python train.py --image_size=32 --hidden_act="silu" --depths=[2, 2, 4, 2] --residual_init="none" --optimizer="adamw" --max_steps=6500
Rows from block 6, named by matrix and row number. Each number is 500 + 25 x the weight over its row's rms, rounded and kept within 0 to 999. All counts start at 0. Numbers have three digits each. After the name is the row's rms in percent of the matrix's.
# convs0: expand pointwise conv (model.blocks.6.convs.0.weight, 576x96x1x1), inputs 0-95
convs0.127 096:524483539543538517501480511491483498495505484524526503462494490461493466506524548487477479487514485489493546501517487500515459490440474496503518480510541504468485473509493530506512500469535504485523500525460504464513450469466503503464495458479459528487526505485445542500517475517505495560
convs0.128 102:525539463505463531495502540477474553479536483556496491506504494491498493514502473513551531494517485506477514470542466463521510514462463527499522516533498466505473461538468502511514552499475504487483502508505496549498518515437482485497503485527481492433497515512483497487526505498527494485
convs0.129 098:520510466526508431518492506504500473482509527526489491485474501519486518485500540514520510506483491533487564531504472525483473498448496478500528486481546499479508507474499482492455520512477514498559517502524503482491518466511550505493482514476531458490510542514519472500434476519446499504
convs0.130 112:460465511469523512490506539521526477496521497479479500517538471498465543487497448457497521554472485464510493524470518477480527533532523508512481517551500510506477484515525519519508530502507530557527499494497534550468551479486548517508517524515509497506463495479516503484495529516487532499
convs0.131 107:482509494502486496515479481515513493454511516520534484487513473489514510500554515480498542498479498485474528469479466473506469489498458511508497491514514494495491488498497466455448492495456450424473465504494508514512484506485469507480459452526466484475455506495563549494490501499484540491
convs0.132 109:527495465513513485471489512516520515462530543552474533495465527465522492499454477471513483523496497509504517458542434553523502474478459523484493516499520466491551478514502527475490521497502515536509522533501513508500510474488522467530483475494499468494494499520452494526528515546483480494
convs0.133 110:536443521519504506463470512514535489525513505507466500484501469482466482490482494490466521499512496512497480520456501559497497533509510476511511493472544513489446486481515521501465530515472509495531516487500517462480547434495571482507523510510483499512486538476527519509492477543484520535
convs0.134 111:500472507526544474489503537486513471468496482484517549514494523484494468456457458491477500511467520522487513515470471503491515505485492506470547525465538520496531495497526493491489520509505510507537549518530498444511504475488503522515498491467500492483518521489467563510475480580483466498
convs0.135 095:507480512502469483470491510496471503496540483499481500508528516502498504494493537524515500476504499448497453482491495502512479523441518508588468528521523512515494463516470520536532517523498458526485483482489499505457468486525537537446507542488476510500444516476527484473492487525502525510
convs0.136 102:504482516478534518513507526476478448507449456487470506535512481504502542527454492487486518468502492488526520453557510502491546489485503511503522487488545497494491525548482545534491561491537529487491492481531527518498514497484528539490535458505519504497498536465484510476523513513482510514
convs0.137 098:462475521520461500500501514478494527492566523496522526475522539568540515520483495465516494473466488507520491463512487524493497530471513541499469515534561458463498467477528508520479527505503493548502506458528533503496538511506506517494519501520493480479497489522515508502479540514468503527
convs0.138 095:515507495470527456506513492432499485502518477487495541518499509524464520565502543467483524520496537521545517488526499501461506497486477514535492513533473475481490465505508441546533477497521524514499457507504518494487506550552482483477505491502521496506516475465474488501538515510523529499
convs0.139 097:514482476499511505533453527475541487536527490501533566504503519480493526507460482527484479528524528476494446506511493485496512472537445529486516474509508490511494484475485450487501478478462510513489469497506493516498484490472516471513508460556527486491555481482500511538532510493557503490
convs0.140 102:479482452515450520472532485495524502479502482501513474510535501463516538534479509501497509519482528523565547504556501492481516499472519512490509500515479512513472458493467512523537536473503511517471427481522515492507507490537463483487498440486505507536515497499510530497536539495520494497
convs0.141 092:474525544491484507497504458477454467488543489471465479477513493536486498489520489499494539489511529486489475499548464531508465505493476505498510510483545486438534473435486506491496475522520496468550509480505536473497536532515531537495525516445493496507466483492495486487479486524503494522
convs0.142 105:465510468503520491520486500450502528507503448538535489481467522485514503514519485490508520485480569485531499464492500456480511491517509525537514525512480495488495487539514470535529520508504513513520480460511493526513500491544485526496519474528535458479518494458504513541565560507513513512
convs0.143 104:514492491499499464475495559535524485486534527530522541517503468493510461477474472490553510497458493534519495480493467483478556445466502511475499489480524492530490447479506480451491497492470526525520531441501517518487512495511485468524493518490493456482479499502524515526491519534477488496
convs0.144 097:500578485470522489494485488486504492455507487507517508500536496485512514536521556516484492486467500510483512493470446497452543495477525523522514516509474484449487499511480489511555501491508462498488475494466544473515452461547495503513479513511507496509518475470532473541540511505505476486
convs0.145 097:489512523474501491522525523452511479524479474507460481514448494489484522450482495514505513519491497484451510522530494453481499501464525504533533508522516500473464455485472502532549483507523516506498552485492469509492504488526522505483556500478517488504494452474494525451515509463497541546
convs0.146 098:501475484533532525452488543524501528538493482500486560462466459484486516519479504486512483501565471483509478498506504505492513505493526469549483498489472522496459491501541510523440518479499532493498488515514512500462541531510495451511489524546518522496489481496528542521528470505512487481
convs0.147 097:487475504490552509501521455506485516487516541485494480511495494494504470488549493485454476531514484511481523533504516521501515450536489505467495535523507523519473517483467501476517501518500496537464512518479493505524513546494485526562467488510469479556474477496481486493567460532494517540
convs0.148 078:476502489524534519519490476505488547516469485511526492481479472497486468522519531531521534487524488493498560504494484536512545505543531525484499449512501468513543481538488502529519490463510511493510539464545519502506495530490448507503537524456489542470464515518486493505501547532483487506
convs0.149 092:476548535473503523504468495497525477485477512498498516483529508501529503463497493507464527494468484531455486491537507525522442541469547493495431513500507482494505548494489509487505496503492478512512452497529479516485460480491530514484491477501513527455485513531549550515499484482446495492
convs0.150 091:466481478549469513497539474547514547494498530486507501496505520509452526539484513482512512490513468466500488482514454470501523445499504542478498481491517478499524442480528478497527539487557503562529502441516526511503519491525536499492497508486484500519531493507501489518530508487489501528
convs0.151 102:469499491501522491530485528519477560503528519538517529483471528509503474503520521479541490521498477528514518490466476521534544447510507511506517497524507490496529508543487499509518529461493464462512535498567523498523509521463471464511510526536465502501517492510506472522549469495505537535
convs0.152 094:494507466522487493422479516528508526507474558491504505492515505511494501467556487504509504532510491505513513517517525483465509506496542517506471560547484497526470490481490501505490532510517462487499517494510510436498475490522482474498536539511435505563479492505536491516520506498511508531
convs0.153 089:486489471475527503512520512533539512508479453528520487503467508472501519519451473484516501536478528510534541488529498473514536493521465472508553480464489528526520491479513472514517509488487544568490510530510501482474474502471492476487527498513488498481506502498495561489469546530532530464
convs0.154 100:473549505502490505496506504451506481509510550482458481544495489493509520511474507520515528535458488475513522511500505499460465501525497505481552483490512462506467476510450478475530505552504482515495520545475510480489478483476479545517475489462504434482508505482544516473465478506478526503
convs0.155 082:475452506499477510466492517484522504457475508524489476529467457475495496461509546525491538503458516504497511521512539482503492544544541474491532485545517488520485477514508482498484521468506470519458494494500488468480473481445504525474510510513485475494529492474568534496469494485507541494
convs0.156 102:499501541495488483499467457478471473497481507490501506501544507537492511494497488493476529503504486467464495473526479530478506474504462493517517524510554503439482498478443523490448495514465491469508524508450483478473495506521527538551512489465537458544509494495449512496495470509499473513
convs0.157 090:500534479531497479504432480487476509470519539538481477455485492507531462470504494484533489522497521500498490483495508500465502450497494505504486538524500489462497504547534480498485486500537461481517547487467494546485529510500502463534499458469480452512455532490499537526509520502477528507
convs0.158 099:478487522493462498521508506511457505483504519484477501489521516519504526493497509462539523522536485500530485498543514506466505463510522529511446484518515530481470482491490500545540507532509491484470509502554493499464491534487512480496523503524521508518485410518523503472513535466525433507
convs0.159 097:470471526469528505469505505467490535487521510517523556493506553523479515471507462471439503512520496528514514477526524519539486501487508470528428508510486495518486487481490491519483493491497531493497471494479466491485507521508506490522512509515505495509521461514533551572492505485473458453
convs0.160 110:480512493494529558521461498504492498482539508487491522468480515504505498502481524490490439468491517461487487488483505500486481473492488506539531533471492512485561499519509464480466513514510497516597518483527522496549507499505524472529507496512508496451496550532492521499481509550482514500
convs0.161 105:506502483510502458519502492473480435499476439482512447454496500505522467477542501497549528532498527496504534517483522495502506534474530528524506506523503483464477492547533491518492502529472454443523519521528466511478497523497449503501491496517506498536455531505504521488513492490489493528
convs0.162 109:485500522528473486495487496507492463509528516540532450499523524540463525493477520409523474462515505490475516505491521508506493524502469481491491490524525505524496505524482520507475533532491488523494485462514505530493502513494536503501482510521492594465476510497539537519458485504517492525
convs0.163 095:512505501524503479466494499463521479484523520485481515511506520501483534479484440481468498501432472538487494521512519488496518522438487515496511480485542470467476432474483500506499502546514510524490526506494488475504482475476523515449511465469513476494467500501532479525445498522455496521
convs0.164 095:513494507510548493502478492518490535529503506485523482465505542527468453494503493499504494484494553493469469444466486510523464487490479521518569535543504537494564506485539520510470507502501510526490499458512523537515494535524494474495491484475516504480498511504493501556492531510492533459
convs0.165 103:476478468525478496491500493482511513521470476534512510516482458498486505525500528542503476534525524461485511469517508485497504499513493526529503489549466500530510528480508439514544490479498526529525466493513529525498519500494450474469490497506484524478511509492526480493598549509535513477
convs0.166 098:481523533475487502483479446447497477521483513499498447476524454501452455510533476511501536486493513445491516510486482468491518489459474493511530487519506513491472501506480460503498507501460491474505568510473511535482501530507488548471479544501481485532469506504505477463523482468508511490
convs0.167 102:469535486482539493496485503510495506447475491460466521499497523490501514501510502492510523495486510523507568469532502487527526477506525479456510524538495472541519535560520486479514502516473518514525527518496518458489491542498479487586483505495522476468487531534507468510523506518466491502
convs0.168 095:518491486517549519472436482529490516451569496482479511456493490528510499514494520479514489489483445495471527505479479481509520482501484513510511505508499554486527463515497510500543545545502520513512545510470477497517478486506517466524493522473466465480501517505439520517508496495481471527
convs0.169 098:450563488451479467520476507456460531449484511492520510513496531483480531489504487499533482472515534523522486449519518486485500511478501505472496504484480506510501479537495472495512483467489481514498511480504505489484488498501444509535497477474519465430568524517503502481522516527486502469
convs0.170 088:480495495508505462474491513502508538426504512502474481514503503552504500464484521464517531453480489498486512483495483497519500454510525510481452509509507510498528478512523537507486485490540508499541479466467541533528471532504470511516463543522531479496483526525540503512531525556460491508
convs0.171 107:488532496493513474453545497522479521514496458457516471454517520485476475513508510481480495502554501467451506469455493522522519490503509504470536544511501543480540479525519534476489548497521497494566497480518484495538502513500487497529505544490505538477487518520474468484485478504497486537
convs0.172 114:536532528489491509477499542514501501496488495491465496520472458543475492507523496533471527496495476486467506492507484481516464494473548512531502529525496550489502486498449517507543490541484514510520521501479498485526509458520493514484530511512456509514417462539475503532525480475488550507
convs0.173 097:519476465500537495489513475491497493538523517492504531486468504527528529498502533554491523518487478481536545473537509526462496510489456465548547521477567500499505503491485505514489500530513508526521507560495524459492520528523487496497534471486513470523517468477507492467463517500519542483
convs0.174 093:529502515504488473477497487515555502485516517483500525469492505510469516492474531503477486507523460525521527474569500510539463518472517474503495514508535515465482497467473543544505506531467518528472495502520474495488521508497548479487564494502517496496509436525513529486447518469482493476
convs0.175 091:552453490513522505505502533550520488490525538506468504486545482497533531513485497464487516474552492516503498507505515455479481503464514476513530487477534456501465463477548528522502517544499506513469510541490485487528506498473477505476489499516526487474535453485496526521486503510567495486
convs0.176 081:497517483514483494476506538494502499552501499546540492539461455458530539479457462483497504495490491496548508449504503476467472512491488507533511497521517488519454487480509500525484499495524520525482495490523477508462488467515432523442485465507508534507533512518541511496509533495480506482
convs0.177 097:493510466489477510505505529505508472501520498480464533542492540496504528461490458525494524554490489513526499493532514483480505476509459478517505489492471472535491459456470470529499476507494494481476467498533462475500526518481507485489504472530487437522551501484549525470474540486493548491
convs0.178 103:541510445508501535498525535501487584478493500509517512488496496478505503502502444508513486488534494540522483471488487512535508505510505511479494490469471456523539506482540504526496501477486493524460462460482518520494468532485472428529503508492501506476535518525482486486484538504503502452
convs0.179 096:494492452500497529490527539502534544542477511497523498498503513438523528515523503492455535515454542575532521461528471507504508511481502466490487514472476496510485514465506522552496512489535495522480471498531490503530480491509460480476495509506460505523466507515509490460535484500524501509
convs0.180 094:481483516521511523492439513472506516530503480507524489418541462495487489555500539485528510498537494499508534504477493514506491512485504526488561528509503482499506490488504465524487551509483471498479494480480481525505451487471517470474504522524479520505499537516492498545540467493551471502
convs0.181 108:509519529473476497487508475487483524474484513454502434493519490481504487488509490510473538531440504519492513527482510502486499454521557493454516499509496469488501481500476472479494477510505430451488520480489488515502501484496495500479504523454502475528468507498528453486475474470446476546
convs0.182 106:493522506544508493490460475481478514539527521526551482462500470526468486492513531500506501500499487513490506503462497494516496487456495528531507476526476532468506480527481465491469516502553508485543500504472520477504513508507492454468482533459478506474504531509490510554510429490490476561
convs0.183 107:543519424489492511495496508534506535459501528516543484490520522508519463525516500517437498504524503492493524456453475515531514458478506490465485493505503496488513522499441504463500492486495481487499513460448464485474473467493504480496458520498520487504537479535494476491537504506531483483
convs0.184 087:444517483523520467480516466516506507528546541495527531496518552526496490504499516506464515485507513516511502514507465523511523495506492521476462524506523501442442503484479474524470450522517465454497481509486481516475530474541492503479467548499517468494460470508524494522489470465485498513
convs0.185 102:480473495508496536455495511515529506490504525531523564492491515453487506484455528490497466513540479519501509501554511512511473468482521479495494520534556485505472472454513472513470530492508518504494469501479493463486498473434490480450525492490492540503478452514516520510504466519524479498
convs0.186 104:502507520523543498506510454459483491460511535474521480488518515527490549471542498520470490485482520481471511478533504502480471488532479523482481509482516524458511513468480518505446487434498531530525479526471519474506496511506565528496485485489506479518500510538436471504484481483490488511
convs0.187 094:459496477520506532555508545506522527530522484501456542479507496504489500532530468509511538514556507464534447543530482537465531483523537505491506466483493513497502488487528477535522540505520532495486478489512526537489496519515529495496519483529502511483515509501514502489520541502544504450
convs0.188 103:515517471498485538520439495448541514491521525495499558489473481508472505473501509476528488494514510494502470496528443504519477468503463525508482490499546467470505464529480447497497525522489515479495470497489503514521492492424500486517493515478478489481484498514491546525470485542531497466
convs0.189 107:506500443468552533497482506512466536450481506545469516473522511452545489525481495461533519500490494466499490459532465488458513483525483511473533486483471491487532505519488477484534496526517474478493505507488488500550493489467473523559503508508467498531503465501502501509540492485481516514
convs0.190 101:470502517475500552519511481434457492520481492504470499483492494507532491528465479475550518559498443481507490500538477477477487461510501504515510530496508504478522483520436470517541512516500494498508488551503498441452526525481492481491521514496494454490513506481498466513505506485503499470
convs0.191 091:510499474517513476502478485512527479513490538527483529511466534496506512493497478522423489497504502526481513483499495531514529511541467430455499525475504487473500515463482488505472516480431527533536486536497488473520498500491494503518532470490525476506543498523466458476481483525501546518
convs0.192 105:535524512483528490506463485496516525494476489500464465500506499493543429477535533510542514493539503492499518500492469447510474507512508512498493530452483487458548499501486507495471521509536470504525512542449470508507490520497464467497467487505484469482470512534458494512551471501490484479
convs0.193 090:498453519488537508497503507501481520469478514556526563519502480496483538495525514444509481453511526472489501476504510458472530456528524519470493541532483493533478475498467536511488491472534524520512491480490529539500483518514461500471519503547497526503533492461513503515534504502531482500
convs0.194 097:489492539518494519501461482519504498495509509536477487408533492515443468491501507454525476483567531497467487508491497510497522488531504499519539471508519511468489507485462529525479489484464499481517489494487488471519494511502516514543507490529504536518521473500520544496529486489558492536
convs0.195 098:465479564518452478516503481523517469532489483446500480501545504535528510501529476499485475482521476495496500514513560530462441541469496461521477523521513500512493507491521516529520468514482441486499491490501479485501494466513511481481466483475506492509468517450514520476485459496488481499
convs0.196 099:471486463519475507473535545512487524435580494516509529470499489495509517531499491484545557474490483513500496492494457490503530461464486536502483496494520491489472471508522503524512541513515494524509513486545530506514497514473546455509476510508448493511499509497516493501503547523502471516
convs0.197 103:508507500529506469505528491530496526500547499503470518487509515516475511518494509484527561464510526493491510483499502492475553447514504530515511486542506512515484513554502483483491496515478521512498504508542567536456534498502550486500530478521526498557467473517519493528526505524448519526
convs0.198 086:499532504465503519521529493534436475454512516517455504536514518493526535491484518491479508496518523500450449499485536516514500533516505491477510501477475511508541549520495516534496485553515484471494513509482522503520488508489497547563498470481508509505561524526530485507473497507511544491
convs0.199 111:498506510565494538459504492499517524535469514479499492461466477471463481511534481542521505513558464508445467462477472520478500496462516514548489465520505525460481488502515492528513535514501529455478520534522472512537504495507500484492494503517482475495487473489493531546506481511478504516
convs0.200 101:501521497467482521488531521446486546512439496491558477513483507503467516491491464528454489510492530500481500509480484455479503527480525494495493484534486481503486487460478515517506494473489493466513492486502446509499463448526455549472525488490535525515512490457507467515468539479488510499
convs0.201 111:501500521568547505553524496500438502477488459518502474486515475516494482503552495491496525546486524481484520540499512513477508518507534495496535476522470520479514521501474491488519513524499479480504524490496535513533507539469516492485524537526473508506507571497489464518491451479501533530
convs0.202 104:492521490511485487470474514513474497494509545529487511548499539505495530527455535491454483486473519492535568496509498486485495504508467512508518517450505494501500481473477485494494552484543491521495473528489521526504485465533506531498517449472539476488560451506502474475460506478486504483
convs0.203 106:490487529512497557493477481562485514502522453527521489463504470506495463481503513432492471492529538462442495506476488507532498504527485528520503490492485533494502510534505525496469497517487493474500514476433456534514494499454488465509505520493467527483475515472500538525514487507515477494
convs0.204 099:475522475502504509517515547493482523550477462549519493503458493452496544528508482541508515517496470492518528476485478467513509520489478527478518504556489488486518509532501461502545517504497539532495470519485485508482488498485437494480552498493497501487523498479467482497550517466511536465
convs0.205 089:502494508497479481485469490501517455553503512472508503522502509455517486495503490476465504527523526508481523501523536506509456529537496499469475502504507495487488555504432480496427487497469492449511485499474454439504499477523468527527468496528477507510528512470522493486505483526481493460
convs0.206 102:438483519474509525480498481525500490505530473459498532484540502517514489477466508492509509481492473526477507548491496531472510517474485542540462480518513467493482434480536522510497497503504481490495457492532502505455517512448573503468508493460463511481478481509514507499472512504493478531
convs0.207 095:499486550493482477503468429482524472506514491496467506468504523495494528483528507515494536510532496461477460502491527526484508462524493469486504512500556495474515500484512516512521484493489478501476491492516450510494521477482561511536501530459518489515457494537497507492440505492496438539
convs0.208 086:522498490514453515488482513522494490508509520504479495519497492523564544457530520502523542555460482512543540473531509488467550493506454491495492491503518467539500489511519463485522526473513509503495497545488526494495499514441466533518474464527506503512505474505510518464489495498487553475
convs0.209 119:477510482534480431513479493468479504483516468504507468479529540478438526499520503460540473538482537522465473496503469501483506512483520532500501513530500502483499509532506539489518498477483482461522473443502451507443500514485482521488465471483499490505471506483505487536505485488523496546
convs0.210 102:503489492517504478502504504478525551500522523509471491494448451501503521483503496507513524497498493490483499513515499492479553463477522533492541478521512536488456461482492483534517487485472498510513547452511536546468540519559484485484499499495440502545487472510536473455492515475509496521
convs0.211 100:533497482493466516525471488471516469453465539498485489508496516499535527450516487500511490537500444518469503466540494464495456498490505472494479447500554479499497538508474489495500463511535479483497467533476468489500514479464482486514461511508511516485507446525534515452496494465496490499
convs0.212 100:534481471481485498543483501500493463464468465478534507555459494465506518472498471504496534504530494505534502493514459494501497476534519480473461484497471519539524515471536503540486515519531513488529474544501520542526483556517460492525473496545493511491530506492498522483535484469526481484
convs0.213 093:472486456518468505506519499497503504466513492509472532537531494522483492483492486517604490467464522517522489487525461517498530517491520529519509505538534483488458492561520478521489499464520504490473495501498509523486501523515472484462496490493507469483476465515550527473499552501514476514
convs0.214 101:499495555479450526481501510485495473503523498493505517485519481512508522489467504445487487487502486509525495482518529505513501527502499493503490461487492523491456496471556575523450501578499500496441484519519468508470535517500517510495512478508482489506492497480534559508446510500498501519
convs0.287 090:469538555490495538527447455508455513472502485516483520460549485514491457496489564464516492481542473487470516511450498519513520526524515517482483496499508493496530492523537501509451487473508527481511456506505537509494488503485529484533493513479480507460497482512498493492490497553514471502
convs0.288 104:509539480476476449495510460461477476456514492471517462520530521495516506479512516451504500481497496514487541488510517477474452546463507503508469487538515498464486506459513515495509470512532478444516492538455502490507503526516469521469476496469556504500509485481509453523493494506471468516
convs0.289 101:458510499499543542489497482495435508473520500533481494466518514496489546548477523465518491508498468434483472490479497471487556486500458488528531516499504524502487490488463500520494513538525508524496497496476484500547499470511500523541532502521473458541491474470472500516521519478522526510
convs0.290 096:513514547467503512518507440465490438492461460475521490506518473461516497550475538510464495486515495504498526543497505469543454538518522519445502503472476519460527498526531505500494472523534497482490490503523474508497527479498543514491477553473506537489493511487488498513505493492484486500
convs0.291 094:495490508495510491513494512458539530494481506521505464524507488489489520518502529492467437530464545520465543465509504500496562530535545453544518510460531497502459517478443509524514489518547517483516485476525516534509484468536511501502546499496508524477508518493482509499519505488521511501
convs0.292 107:494471501507497505488531485518476475473517502511494508510560494490484527482451483491495483515464523529498491486479569481486495517450505531502544480510501460532479434533487505482478501518475514474508510489485535513486553465487497562455501466496481516506472476472525536507488526532516489497
convs0.293 100:480516514540510506472510534493546528498496481513538533485498518500516521528475453476495533561466481506492557509490487506506523506451510540466524512465488528490495451468512486521540532521511542541503477484514529516502479483490533500504549508459469503495469506501455493511537505502514510499
convs0.294 102:501508486482447513479490512506494508511500529474514513540472501493529557489472487503485529527467490525525527467538535498555457508516452467486497517458497467483518498497472478526493513541490521496503538531486503435500544498494492498464543482460481482498486471466517502505460520504516513473
convs0.295 096:532541492510489480468515494485539515507526505491530503505521518462498538476496497483457482526505485538529549505504518486503536496461508489476484529464516479481442498466467503504491477493512465535509470472531506453507523460546501514472507481488531491572485468511523521490485491532457511500
convs0.296 117:473478509533494494477522524499446516490503488493490493499474476535518528506535476502525545546527494493504507562506507499475535466491477489504475476563478522524464491504527493502462492513486492457504509510513493476480510527516510492501541557530477478497499469481560525512533478463510504551
convs0.297 103:479475489500438470499519545463530522541481521523488498489484498500530474475495470506511517495471480502543515521488538478421491515519515512540476508518511504521494497500533486538490517477499486506477529503466494515494520480505480497488541499513478467542540446496500473475536532442511479498
convs0.298 100:461475516504502539489482534512513518504490539481502540500485505520475493535471468521485520515503541457454466502483486505514526471525504483493535502497512533478531466510454468519502515535475528498511540499483552531502458461516543502498491511476483468500496551497453464509482521493482539529
convs0.299 111:497527519456505531491506502491442497486516492488468493436504525493489510516488505489536503490476489510487523486530453524525524509478510529510529529502494520508495527504456553490499516512584513500536506483479546513496541496486501518504480478504452498507441499481472486502554516529534502505
convs0.300 095:486524502496508471471486487453433493504475531479466494534506527515514482508506504515521499443517534479468476483475475522503467552507474526483496478547488501503458496510485483473466469502505487438475475484458485490419483509508494508472505495495551484513508490472504488515481490506488475487
convs0.301 090:503450540503549512537488515494520485478488493467465505514482503475507488503495535484480504511571518486500498500484528514463490552559523457498490496482479522464469511478525496562467493523546511481517472521511524486531495492512502529513510501493535519525466509487498537452482479504523501534
convs0.302 102:499490503489510529499552491454483479484471487524495496493497551508533487493497499467523473474503540482511497493502509539496513527516480462489513494547498547497441513516464516516445446527476504489480486488487507490456553486520519551522492502552544493519518475479504487487502505512491447511
convs0.303 095:518517473498467518524493491468521507509527492508506505477449478500506498493468493510493531506522519475508505477511483433477490505484466490533533420471514481506504459489492427524511523545493493478529512526536489461520511504490504489465529481474510444475538484464527506489493506504488539498
convs0.304 094:489515519491473464473504497480473472519511514476505500537501537502505515511477512513496523509498503517510557500548480474489482519484488505552523468474516475513510478486498482501502540535531463529514513517504477466503460486508460551456533433460536504490506516480464492513493491480472565477
convs0.305 095:502499506482553493539499492521493467511487527436516493481499526509523508487472506535470499478455525503521505447505475520485503522527466447487497508485493530456567504461495530467490473503495498491517433499478522482519501502492502500529485474480538470487502527532499499506484453521469466516
convs0.306 105:476520483491473527462480511512526486512501493485499521498509513471518516524444496512494495542498519493539502496544494492501491480460450480530518545500470472498503470518477464536535497497542485548492494494526434481497518510515473513502535466459518513486539501460488485471455514486478539457
convs0.307 098:491481518473488543478495484495555550504502502550504569487512524512479524489544505508485519486552462490515474492480496518457496468497504517542504498527523498508494463473517478519531529500446528532463535499502484503475508481502512513474539479503462485508510471506526513488487528481537451506
convs0.308 100:511490481483488498490508470483481560542530497549504504542531493495474522493525500505510499494501509522514512529504487489502521475520529508518514533579455503517489534473480501560522495473517519533464503493472507482472513498527485494508502507531507483512544455525531472463536525435507506491
convs0.309 100:499494515523518472467481473514491505485495512524474462464501500512491472500513548450531501486489483482483506532529472483494514460499528510493486515498528532482509520545490526494514479488487469425500521475476461524485507504498518523546474511482516535489438472496517438491480469491487486562
convs0.310 102:462492494481507484485554499444521488477475481483527545508471538504486475495488527482521472489527543517506441481492523512504510508503512473489497488529540492500507502490495470485484489567457556534512504452525515467446531456493527508466492496491533525515508507527519510488482519506510495520
convs0.311 093:485515491439473551514513479468504504471512490483490528482516524484551490503497513497478456481534460511515495506506483529526495482474525491482491475464501491477519502482461465482520480544507458523497485565468500455506478506508496547532474470481507480469483485523484449512493453483479526484
convs0.312 101:496521500521473541462481502491485507503492500504468497515527495483526553490489496512502538522458474513501545505531490507507510482502454501439522502492511436520520494549459471452520512456484481500518508531467521499465469496457455526526461448471493485484501503499478494476509505518496508471
convs0.313 099:443495552514528496539534525484490519457501525515500498527502482502495511501501501439503464495491507476519457531516460491468524499504520521494475517474522487522464468496451487536526505497506527532527498479528521554470549488478495548480484485522520478540517479466484488526504539488486486508
convs0.314 092:506523523482508497477471504468559498518433492478488502503502508467523488485451496504460487503479511497506507529476514540485501500502531446465476474471511526508458513502469507493518502522513479482532502482504488498500517437511498554556552538499512519534502487489524519517486503552522476526
convs0.315 105:485519497473543503500493508449498496501491529496526537532460512493467477511483524514483487476506519475476499487530538514537523459525472501464504465504485491478468513500469486499498472529499564535543490505517521506474523483528510523487528530528496458537510444468463486502518464495529553497
convs0.316 102:521526492500494489499512475496475479460490488454510485513520497504512465484555491498542484507510511502537519466453497536514507480526546540497486536532473484483517486519533501456457468448506492496502494503466480506500509513495450472560491532486542487472472537491497481494501497496446459508
convs0.317 104:464497524509476576493452512509481521475523476511556480474473470472431527531462501525489513461496534493499490487534514475484516523482502555521488472523451502491500484504506508478487522473499461481507481483461474518495502473496495524492493512504499514471510497477524498500507528503557542487
convs0.318 112:513480529541527503502482486515480480502526535506536490439528503504488495502526521482515494534525443483492489474476468492526510472492458490526521518477507514494535501526480510484484560530491504499520545527465469468498551508503535507522509498504484461451509482512458527523506451499482504548
convs0.319 096:508476480489515470500469480492497481480467504495511516514517532487506474555496485476462453470497529462474494499455526472507494492499508475491533548489542531499510552436509521500503478490521519482530477526471521478502478484509497486524558465495538518498524509531459511522514456500541513473
convs0.320 102:509511490520498533497472490486500488501517547525505452507511508506537527483524538506495531469450498490488521524545492534451471493527468510462531518485556483464474486521494466494493506452478490522494526520497471492479510502475504527529493482490497482522524473487534468424475508486512547491
convs0.321 103:507488501486554496503451502499497498464516526539510538461480507524468453507497469496485523517536530476464454535434487504508517496512505526526550496487496488509495520459522528486461495472456500511535515520502510548537504501491540475504539497524504492491487536506483521533501523539507473503
convs0.322 086:463504522515466498550518526506516476506502511461479498501509518531483488487507532480528540476497551540508510482524517512499487499471529522487463478471518473441494477500509498485463506533524480500504454481506540529457523463504517528507530486502542480483492489518517547508452522549470469525
convs0.323 109:475515486529525522525520476510484568499474469513547500456487508508458495531512509457540444515556534479511529503535463510526505458514478517513507488473485500496517485489513481501545473481546537534503504504495501544519492521469474489515502525488502507463538499486501501501540469499523486508
convs0.324 092:541508498512515510493479487519454528521492526472529515500517506526516512484491468481492469518476487487505467518501536493476494512533548500498460518485461473481480514449483545486452472528515432475515525527462471507508472484531493487477477554481491495518419511502493506496497507475487497488
convs0.325 098:514481492520476469531485522503494495480532530557499535555508469531474541525462472488527510525528517512516470498506487493497525460516463499542537496541540463496507475528484470506484536468466507519497490492523518499500452531482433493523466492508509479480529517489510486501524508480527474508
convs0.326 104:454498512520536519498498506510482486462505486534514524480494494541550506508464471477500525497443515472489551484501483498481521521471496523503490547488529493500541482514462514498501529497500520500518480477511527451548444474476484497495481526490482525500426500536526508536503508519496480540
convs0.327 105:474498510448480528451553536466507522497503502486494532549484519471477543524520485494489482515494487527532491496493497502499494536528504500510489493496464508504481512495468467536531433537466504475510502501564457506498498471522459530458511512496484533491520517498528505490449496491491537500
convs0.328 102:488524538503522525482501451474517520476493488514495502495484526498510492487494523491514518474489506489503496477505488513549524505512498485520508547552520507435491505514488459517443498488477514485491522490482502478472485468484543502483496556447548512546453465513454495507459477495457509474
convs0.329 101:519476544490494553506466497494486484471498491523490504485499506510491509441503514481501489533507480512517457504496490541472520478510474515493510495467569469507464483477521516462495452500473472456476519506520479494540518472491510496501485485506454525539507478510550530512485513580511518501
convs0.330 107:483472502496540579495499528496517519520483481521555537488477496465494493486480504478494451514541520495511525494504528513530528526503495471508520532491493517493470501428486520532488492501500519528475479481496503502497514455488490483494502517546497558505527497486497547533516504528539447503
convs0.331 104:539477546506507513481486517502539458505493478523518536517527499503491502496461529493465483474524460463510482519536500500505485481493513493556506511510559508500523504449501504498493496516489535499491456500515483494527531486468515540442535469457502559509465499516486479478476465465507484477
convs0.332 087:492499475509488491516526439537469478509499550488532490489514461553538462481552533515507486471502451512508484505502492515487473473511503445484554504484500489483509509500485526482473499478486496470460528501431510471497521513507517488499461494502485527526494508494487450484462465472500505496
convs0.333 092:448509493469482497491512522477481501489511489503511512504485475515487488473472520470569533507491541495506505504481474513493475499495478516455549503490494479495511453485478475512511490468511510552495483452487529536475536504447443530534483528501524491450465538502492524491469503502454507516
convs0.334 099:547461478502545506469472512542530499517537485495445521467474524485501493454512521514528452533540485526490467480477528499508503471501478464480507525507470528545520490511475523497492494520481455466535505492505518483487484494452539497491519532500461486534468478502515497513478482532495517524
convs0.335 095:494520460555454503473513536543511525510542484511505493500500487465491528507507492555506513490441488497512553511526490479451523522482456500494490496491532497469514496543480494497535546491497525522510534498506478506480497492498477523504519499455524506460524486455491451507490551483496520478